config.yaml
image_size: 64
color_jitter: 0.2
encoder_weight_standardization: false
encoder_kernel_size: 3
text_encoder_causal: false
text_encoder_mlp_ratio: 2
text_encoder_qk_norm: true
optimizer: "soap"
eps: 1e-08
Rows from block 3 of the image encoder of a small contrastive image-text model, named by matrix and row number. Rows with one number belong to one channel. Each number is 500 + 25 x the weight over its row's rms, rounded and kept within 0 to 999. All counts start at 0. Numbers have three digits each.
After each channel's rows are labels from the 100 images, of 14976, where the channel reaches its highest value: "place" is the part of the image that holds the peak. Only what is clearly more common there than usual is listed. The data: flat shapes of many kinds, plain or patterned, on busy backdrops. In brackets: how many of the 100.
# convs0: expand pointwise conv (encoder.blocks.3.convs.0.weight, 96x16x1x1), inputs 0-15
# convs1: depthwise 3x3 conv, stride 2 (encoder.blocks.3.convs.1.weight, 96x1x3x3, trained with AdamW), a 3x3 kernel
# convs2: project pointwise conv (encoder.blocks.3.convs.2.weight, 32x96x1x1, transposed), outputs 0-31

convs0.0:509491508526542464540493505503463530477526472512
convs1.0:484476473473476477479462484
convs2.0:482453494513499521492520472527507497515500495508469483500467518473519516544467546497527450542487
place: top left (57); top centre (31)

convs0.15:508498533500526488514523528504464554487534530507
convs1.15:468524490480507530465463492
convs2.15:479504533519481544522508487501481509517484439473519472488480456519509517515505503468488551498535
place: centre (36)

convs0.26:460490464506466514507468454520481475475515513500
convs1.26:496538496480508485542516462
convs2.26:509510495476505515540522473529498542461496446518486524480461525527489518514510534470502481522468
place: centre (38)

convs0.47:510513470519525472513492446498473516511529458486
convs1.47:527492478517545509512533526
convs2.47:519525527513477505496491492518531519541495507460529491496497459517479447473494446498511550496506
place: centre (34)

convs0.4:525478486474518460521516471513513483476537488545
convs1.4:501486492481506463461519458
convs2.4:489494483550464508494507477532480556504508475513477489499478515445543490501471522518519493482470
place: top left (75)

convs0.42:547491473517471515543521478516470504495489536484
convs1.42:483490482465461476466481500
convs2.42:498469508497494491531528487544461484512472491523517474485464509509482515510491549441520517527468
place: top left (71)

convs0.3:520484512492486455453517446515520511501490515520
convs1.3:502490454495514456521515476
convs2.3:478471485500475507521488513529503532526559457480517467535485510478490445497517516469510501503526
place: centre (32)

convs0.21:531515489501484494458542520515532543527492507524
convs1.21:483466538485468524474491489
convs2.21:539508491474521482487472505503474489547470484498559502542485510475468473512522488467496503544498
place: middle left (35)

convs0.50:545494502477486479509477461541518526528474518487
convs1.50:485488512538552518503516519
convs2.50:535472485495555487462502496559547481472500487472519488475483523515490494484512485534478471508501
place: centre (37)

convs0.44:520470519476511510489482554543481518526527514491
convs1.44:462461521529508520473497515
convs2.44:500464464499502522546496502471542472489541462474513479482481491482522470510500534501483485478546
place: top centre (32)

convs0.69:483482487533521539541475513513536477474478513481
convs1.69:542519503450498510473501486
convs2.69:500524483526491514490551504505455494479471461490504481482486541464506528499552498516460509467509
place: centre (35)

convs0.70:527515500550470518476526537518532487502475489519
convs1.70:493547545494491527508506519
convs2.70:489478505558484495475486514463497497522516578505475504493543518492500498464475487519482508504472
place: centre (32)

convs0.84:495475513475475480526475527504447513473528478479
convs1.84:496496529457528517526476525
convs2.84:481490545484492554511491501472472530487493455494515503498487522525466521487496513489461528482555
place: centre (32)

convs0.77:453485491485452474527494533491502513467510522521
convs1.77:462515520462513513463501521
convs2.77:489527491433486524512481521491464524532514482498504458477474496523479517511530510509543540520491
place: centre (33)